{
  "arch": "xception",
  "model": "image classifier",
  "dataset": "rendered roads seen from a driver's seat, with toy cars, trees and houses",
  "train_examples": 36250,
  "image_size": 24,
  "crop_scale_min": 1,
  "horizontal_flip": false,
  "cutout": 0.25,
  "targets": ["line"],
  "num_classes": 4,
  "norm": "batchnorm",
  "activation": "relu",
  "depths": [6, 6],
  "kernel_size": 3,
  "stem": "deep",
  "widths": [96, 160],
  "loss": "binary_cross_entropy",
  "init": "kaiming_normal",
  "residual_init": "none",
  "optimizer": "adamw",
  "lr": 0.0043,
  "beta1": 0.95,
  "beta2": 0.999,
  "eps": 1e-06,
  "ema_decay": 0.995,
  "steps": 10600,
  "batch_size": 512,
  "epochs": 149.7,
  "lr_schedule": "constant",
  "warmup_steps": 1060,
  "weight_decay": 0.1
}
Rows from block 2 of a small image classifier, named by matrix and row number. Rows with one number belong to one channel. Each number is 128 + 24 x the weight over its row's rms, rounded and kept within 0 to 255. All counts start at 0. Numbers have three digits each.
After each channel's rows are labels from the 100 images, of 14848, where the channel reaches its highest value: "responds to" is what is common among them; "peak on" is the class under the peak. Only what is clearly more common there than usual is listed. The data: rendered roads seen from a driver's seat, with toy cars, trees and houses. In brackets: how many of the 100, against the usual share in percent.
# convs1: first pointwise conv (model.blocks.2.convs.1.weight, 96x96x1x1), inputs 48-95
# convs3: second pointwise conv (model.blocks.2.convs.3.weight, 96x96x1x1, transposed), outputs 48-95

convs1.7:170134136154174143100148151148118130102143125101161113147102160125135102132127081088126101150109150131097092111094112110136125144082078125107089
convs3.7:117128136113201112087096121137120145120161126088170130087130109130123106151120166151114125152118157128097157154150119118116137133107167127108155
responds to: bends left (62 vs 34); solid white line (59 vs 25.3)
peak on: road (84 vs 36.3)

convs1.43:145103135131173146102151143136163129119142129105139141121114141094093143113125109104121150104142116117108150132102160117127110148144119106138139
convs3.43:129124165156135147088120105123117177173149164107149144135118155137156117135102197163149091124087136106077135125121179132147136134098146128150143
responds to: double yellow line (99 vs 24.3)
peak on: road (72 vs 36.3)

convs1.5:092101138127118165135207150132115139129151081111114112094153126111124102129115130144145154096116125138098119101159122123104112126101099153128104
convs3.5:136131108112161085109112114115108123106108105106134098145121083115091101079139148137123127096130089121137072085079114131125107131116128125149135
responds to: dashed white line (97 vs 25.6)
peak on: road (94 vs 36.3)

convs1.39:112123157110118169091097094148144143130129128094157135092122138161115145139120149108103151124133123115132145111129128116163161136111110139117101
convs3.39:117151149167113146172144121104152100127111110092097110123140149177103092079121096117090132095115133140090114136127104145149136140121126134145151
responds to: double yellow line (100 vs 24.3)
peak on: road (67 vs 36.3); marking (33 vs 0.6)

convs1.88:118141132138167119140095123142133120142141151141117179121139136166122119171135137134147110149100128123137110162113133124121112086120119135133058
convs3.88:167090148162117161119137141149134155140117151167120153163160104136099135064157121096132143138130111105146171163139126134080145163126126121125156
responds to: solid white line (96 vs 25.3)
peak on: road (74 vs 36.3); marking (26 vs 0.6)

convs1.87:127138125149140146150107144108120138114130161130123130151104086120133114141102134144104108133130104077129106124118127148215128122125117155119100
convs3.87:105120150116111124115134122150143193132149133138146151114149101151140176169148119103152102147135122103125141132148169169128144114158171154119095
responds to: double yellow line (100 vs 24.3)
peak on: road (66 vs 36.3); marking (34 vs 0.6)

convs1.79:132118152150142152155198178122118150114100167123141089092131146144103118128136107132182155140127131142132191105126099107137142128145121117130112
convs3.79:086143115155142138113125126114138131140168159121129147158132126137119099147143100183111161131085122151158131116085135095142091098099114149127139
responds to: dashed white line (97 vs 25.6)
peak on: road (100 vs 36.3)

convs1.6:071110145128128113104102094090174127132142132108136139128107154142116135131125149122127088109107127077135079151128139151154158127160129131123097
convs3.6:093119129131160140134129147149124156134138176144131191154148107164142148126184147122150150167124085160111164124121158177117139202127117136119138
responds to: double yellow line (100 vs 24.3)
peak on: road (61 vs 36.3); marking (39 vs 0.6)

convs1.66:134117093135148148137127111094103122105124139113124130086124150105166154152118178152116156132139122115128137128117138118175141107112110116085122
convs3.66:159125130129162155116158122165128156128155160171145111160130129178165121148136185102175159134146123129152140146125150158115163152172132123155118
responds to: double yellow line (100 vs 24.3)
peak on: road (66 vs 36.3); marking (34 vs 0.6)

convs1.95:121106094129090117133173134100137112126108100135141160048131112136138145111131121161137111108094171112121131129147124102130135177093123118131144
convs3.95:117128109165217093137119124122150114087119118107077088151140166159118158130113129103150139120082113116078098107133109123142146137122153155121143
responds to: solid white line (82 vs 25.3); bends right (65 vs 33.1)
peak on: road (100 vs 36.3)

convs1.0:147164142142139169166094163171145153131129137118126171137103150116117076121108139128111104131119134107123092147122176124104118117127111145141104
convs3.0:150120110121110089096093086129118128147144116148119160113102159122104131138128150137153101125130150160120128115123091134149114120136093101110101
responds to: solid white line (100 vs 25.3)
peak on: road (62 vs 36.3); marking (38 vs 0.6)

convs1.89:127089127149146134125176160127167127109115118146137094151130127123137096151132132131145146122083133097109110101109095155210120143094088153125083
convs3.89:127134137123129155150147070127170117161159133125132151131151157130147131125133104124137152140141104134159152166125128134167145124141164117149088
responds to: double yellow line (100 vs 24.3)
peak on: road (65 vs 36.3); marking (35 vs 0.6)

convs1.25:120127159096138139142191124138162141127153129101142119111185124125149124123132103117134163144125103134163130082104107136133106141109131161146105
convs3.25:127125100126155141115113097104121127107122067097116122125152080097103112116118114157120120091144090128124125132093131143151124156089099106157148
responds to: dashed white line (96 vs 25.6)
peak on: road (98 vs 36.3)

convs1.24:126131156136205156143088133150077114140114138092122151146150122157104112105130115102097121112132123126130108092125120095141141105123133120101110
convs3.24:114149134145194130131116126126129112172158115135119137138132142074119126154103171131160087113131111158142147114147130136116066098145123135118096
responds to: double yellow line (98 vs 24.3)
peak on: road (92 vs 36.3)

convs1.54:174139133138152171146154142144099139165135116116113153139124151105158085153106132156113109168082132116130119075161096135136103109113124114129123
convs3.54:142111123099095143113117106148118128104097120118151128150137099118127123130132109113158123108155086108080110108070129120136100176088105127135081
responds to: dashed white line (64 vs 25.6)
peak on: road (100 vs 36.3)

convs1.75:155149084129127124147137122129137154141133140092129142116119156105172155114131104143073105148124154117119149126172083099088120198104130145134122
convs3.75:128088122153208157149100119150102158091118133109116082100141126093125158136137155104127093132110111104105083101120123137154133135116129098138160
responds to: bends right (66 vs 33.1); solid white line (53 vs 25.3)
peak on: road (98 vs 36.3)

convs1.44:133144177148153190138100135120105146148109084125130105104132117146093125132133134141145097100111147147116135041138099137132131149143141142136115
convs3.44:134139120059134115118087136131113114118168117119079126095167139156106125145103132101143100126127131123137144140116076101123188133099148128111113
responds to: dashed white line (90 vs 25.6)
peak on: road (100 vs 36.3)

convs1.14:181098156110132117133118178158099141112080142118159130145134171115174113127139100123121110153080133159133126072126138125068134167120132144143133
convs3.14:136164152146113169137136124138137151155161148125130171167116134158166115126159177192107125157102134151135120148138146142160143106134148103170113
responds to: double yellow line (86 vs 24.3)
peak on: road (75 vs 36.3)

convs1.57:119111128137128102140160105127118121126157151111120109143080111131079101188145122123231135105134153147119087161138110132151127090106104100136111
convs3.57:128153111129122093142126106108135119139166136120178142118126132137141099115132126148108123100063145128175123135107104113111125123139108149113113
responds to: dashed white line (100 vs 25.6)
peak on: road (100 vs 36.3)

convs1.40:114084149126158172105097152124125137129115126116142144142116152143121101129133152131103103128155140106129139096140083115165143105126115133134106
convs3.40:129084122135115178147150079145118141120119142130122153159156148128115125133148099197133130121135109123119170132106166144145115143143122129101096
responds to: double yellow line (95 vs 24.3)
peak on: road (78 vs 36.3)

convs1.69:043121121128120118103108124128144126163158156092139113135131131109114109118132126138126177127141127094129076127102154140176153121090127134125088
convs3.69:174166124172085114103106119120157143115129117132133110105140135098103127098105121128120143104131094111116091104106094116137132111144138080146133
responds to: double yellow line (75 vs 24.3)
peak on: road (62 vs 36.3); marking (38 vs 0.6)

convs1.76:090133082110153134142125097105129139132115145124114085075112139112156160132121145141095105120137135121076100175120125132170155129109100106131110
convs3.76:184123113130112113105112126151178111124133139124102115103143110166117123139141130125145147127115131108135123183139124147144179131130091134125080
responds to: solid white line (88 vs 25.3); bends right (70 vs 33.1)
peak on: road (98 vs 36.3)

convs1.27:104151114135165117152102143101172124161134156108112143109089128113121159142118117146117132130102133121104104135159130100081138122145112119149105
convs3.27:112125129100164120116090149064141111127121108111131105108104148082110162123085139128086108114084168158141110123165118114094110075132121141146138
responds to: double yellow line (99 vs 24.3); bends right (61 vs 33.1)
peak on: road (97 vs 36.3)

convs1.50:119145089142182125154169140141140175136111187068123142121125134148168147140111139130130112155118164119104140151110143123146092108125099149137125
convs3.50:159102150157147153118127123143145135157135135148107156135099145124139151126141164124129144112115127142071162140179183149090119090162155180131092
responds to: solid white line (54 vs 25.3)
peak on: road (84 vs 36.3)

convs1.85:146165114172185130146072132087149105171112152103129149112115132158135142136141115133112096144100135111128119130136141117112140155142140122188101
convs3.85:142120134136177121137155121145142174129163144124140131191123117158155139090142143124161119112163113135123178137109167145200147162144159126153152
responds to: double yellow line (74 vs 24.3)
peak on: road (78 vs 36.3)

convs1.71:111125143123188143132066172108187154178102140152126165147164102154123140130101072108147119141135113124145107172114137155125132111188126128101137
convs3.71:127113123171168113134134139158128147104127111091140156145103129122174140118127126141131122122109086113118165158098138160117098125146091122166197
responds to: solid white line (100 vs 25.3); bends right (61 vs 33.1)
peak on: marking (49 vs 0.6)

convs1.42:126166076112149118135121123115181146110128153117109114098140132144152134127121116140102099139095131098118122130107135141159151167105113101150096
convs3.42:156108111135090120093130098128145076111139150109111125102143113118114121126120167163142150129120139118151154138149115118113147119106083138089065
responds to: bends right (71 vs 33.1); solid white line (69 vs 25.3)
peak on: road (98 vs 36.3)

convs1.70:122153142103159146141090143143150162144145120111133131164136126133087089140101129129105161127137132104152094149172140152115158108162139101148119
convs3.70:073123110074167138122096143126081130136121128120133122099156114123120134140114124130125127147098159109147114142138103136097179134123140154112123
responds to: solid white line (89 vs 25.3)
peak on: marking (41 vs 0.6)

convs1.51:087122132138143133112159155132149115157139134135140116133144161119108125181153130129114133107078133095142132120145109106156160128097138139124087
convs3.51:151125152095112115114136145135088150126139143084146097133103111122146126161132121094145126097132147142124104093167157117104118104090161169110123
responds to: solid white line (96 vs 25.3); bends left (62 vs 34)
peak on: road (97 vs 36.3)

convs1.2:140105113125129125173109135122144145158113138121128157140083148110154135147132144121130122128144132120104107107158109129062126140134126139161107
convs3.2:140106122121146090107089161084127095122089120111128132099138089111096133119086088103104130147099156143122148096104105132093119106128107136131157
responds to: double yellow line (100 vs 24.3)
peak on: road (97 vs 36.3)

convs1.10:107106083115113158138137116130125132164083102119121145112107147110142132144107151141107073133120129141128120104179146107091130125124149139147148
convs3.10:194166158141141135166144149165152093129125099122142138145170118116147145149176153126142150138125110141114123190169144131176144083127154128185143
responds to: double yellow line (100 vs 24.3); bends right (64 vs 33.1)
peak on: road (99 vs 36.3)

convs1.49:065143143128140089139144186176135165111120135136106142127115156127101138108136132141147131131125130098143159158143137113117222146130125140137076
convs3.49:087117039105104121169116123129097125147115123095108139092094109114136144125105126108106111127121153160133102131101114137109129106172117104112104
responds to: solid white line (100 vs 25.3); bends left (60 vs 34)
peak on: road (100 vs 36.3)

convs1.74:106173115122165144158140099121138147086094131098143142077167144115148140103140136118114085122127118119159139108102077110153123141114126114131138
convs3.74:154108126151114115097124100133135092125174112128115110077156132103080129139120168147131134124158116109145144134111069115149139114129081107107115
responds to: solid white line (97 vs 25.3); bends right (69 vs 33.1)
peak on: road (100 vs 36.3)

convs1.60:136139122122130102153188171104159129110110158138103150111146164081121131127132133135112102118137145150137127116126140138118107167140131111132168
convs3.60:134077146126105187135126119166098117107124169100179104112154158094121088116156146112137120152163100103094114136159121141139161189108105117121130
responds to: double yellow line (72 vs 24.3)
peak on: road (95 vs 36.3)

convs1.58:171148140142102152101140172182095123122086147119122143127116134108128085169132121153120145156137141139126133112155083118149107111133104121104167
convs3.58:158151175125129127140178144137127108155144118110150160136148102136151113155143136132085150139111157184137103174138128116166128115128150185145121
responds to: solid white line (100 vs 25.3)
peak on: road (100 vs 36.3)

convs1.68:100094126121102128123163178140110139118113137119107110083105159112098138149117149147075152139128130075111163108146158140114178132094145166146085
convs3.68:120140097145201206152098147127124140124071103133152126126113100118113133087114115103155131123128121123127140114118131142113105159161082109145133
responds to: solid white line (99 vs 25.3); bends left (71 vs 34)
peak on: road (90 vs 36.3)

convs1.33:162172056132143131113164138120093153132112159065124104118132155137154122124139137155129097107129107130120150160147123113118113153120111096108151
convs3.33:128115135124104133121089134106114169185127163166153172139121146098123161144109121149134117115127140164098124123116134129116097120149194128135115
responds to: solid white line (100 vs 25.3); bends right (63 vs 33.1)
peak on: road (100 vs 36.3)

convs1.17:136098136149150165118114135103151130133109141141127108140123135111127134156131135117133144128110140108086080097132125162213148129117105148122070
convs3.17:158137126130133118106099181097114119115117108129139113101089120136091128115096134113122122118106157149115102110119106108102124115106137139143164
responds to: double yellow line (100 vs 24.3)
peak on: road (62 vs 36.3); marking (38 vs 0.6)

convs1.72:204090127114143139064128134155157100150106128142143123102157121123118121150120087157131100121116124132128125094136148109129098144098108149106118
convs3.72:170133167152114166129132115107110119093111101094123135139128117130115097075121123137090121105090109155142127143091167127176124109113149119172123
responds to: solid white line (99 vs 25.3); bends left (65 vs 34)
peak on: road (98 vs 36.3)

convs1.62:062150135113097105117114100111131141131112140111131136151105132137131119131123160133137110152106116084159088140122127157166166102180145118107127
convs3.62:103128128157141145123140160157127150146129180149136208164155107167123135139178138158151148169139104169103152118129155159138128192147136136131129
responds to: double yellow line (67 vs 24.3)
peak on: road (69 vs 36.3); marking (31 vs 0.6)

convs1.86:074126184113147122163114103159144148080115161118129143114121116126109162090145145145154121136132157163139162130127118133138168125133178141120152
convs3.86:164114102090160172128085152123119067137108114101102168076118156084161109124088094118119108109121129127124133128151105137128147113113109104117143
responds to: solid white line (99 vs 25.3)
peak on: road (88 vs 36.3)

convs1.48:092147116161099132123126126104128134148097132120125167137075157160139099141113144151126104121145153255123130139155131126117153121133137126121148
convs3.48:125104128093098109094117100117099150103127139114126141130126122137143116104129102113115084122138106122144103118082112105117137164084076133092134
responds to: dashed white line (100 vs 25.6)
peak on: road (100 vs 36.3)

convs1.18:120094110098133152153169154149137113126093141132108139084159126114133107127120112118152164145148115086113146119128103101132109135093120110111088
convs3.18:098148089139130141135093116124125159087138110123114135130133096122140079144122112088092117091180094131142106112106145142071085130093125096171124
responds to: double yellow line (70 vs 24.3)
peak on: road (70 vs 36.3)

convs1.84:149146167114144109131163139140112123129123130105136102170169145143136156168132088108156165096126126132101127112139149148062121092112116137164139
convs3.84:109100126096177124086093119112119114117129104127163091081148118103124104060072128149126141145147117098126127083146126106115112179105127100117140
responds to: double yellow line (77 vs 24.3)
peak on: road (78 vs 36.3)

convs1.65:102128127150121129152117111103188120134145122101111143164106098126101140143131137125156136127103123091165128133125102146176154119140122137112082
convs3.65:119146153137154157140125113154134146119145161155142164134152150162150126140173160112185142172139089139129161120105145158122122157157152119133136
responds to: double yellow line (100 vs 24.3)
peak on: marking (41 vs 0.6)

convs1.77:108142139139101177166188135149112104181136129117155117122085083128087141123132124119119187112122147132129098093140135123146106105134104140109155
convs3.77:141161111153146152118127150141154108151145123140145142137174140105106155193143132131103153135094177166128130164132141126138158124121146153121133
responds to: solid white line (80 vs 25.3)
peak on: road (100 vs 36.3)

convs1.93:139136144141136115156126151145185136177103154125117170136145152161109114132133128105103107149135128120161151123183133150108159109129128153132112
convs3.93:127173056138156128150086112112092135120119105120124160078107117119119115136110134137123117122150131098123095150077114135117159129134101066114102
responds to: solid white line (100 vs 25.3); bends left (60 vs 34)
peak on: road (100 vs 36.3)

convs1.81:127116140100133146143193141114110118116139109087126124117151117127138125132101127126134144114117132121101127066094095098138120157082101126163081
convs3.81:147107110128151076131169127118115115135099098089137121120112079138098126117135158153116135096127083105100117142104094182149124142149110103151142
responds to: dashed white line (96 vs 25.6)
peak on: road (97 vs 36.3)

convs1.41:092138151149155146135163174128162111104080149141116150106149149125117115145117122130118120139084153136148143105155134127067134076115134111124144
convs3.41:127128125134057117159114123107094184156107111174133133109091109139093152157124094098136140111164118147106136108114091121110153160131117107116081
responds to: double yellow line (68 vs 24.3)
peak on: road (84 vs 36.3)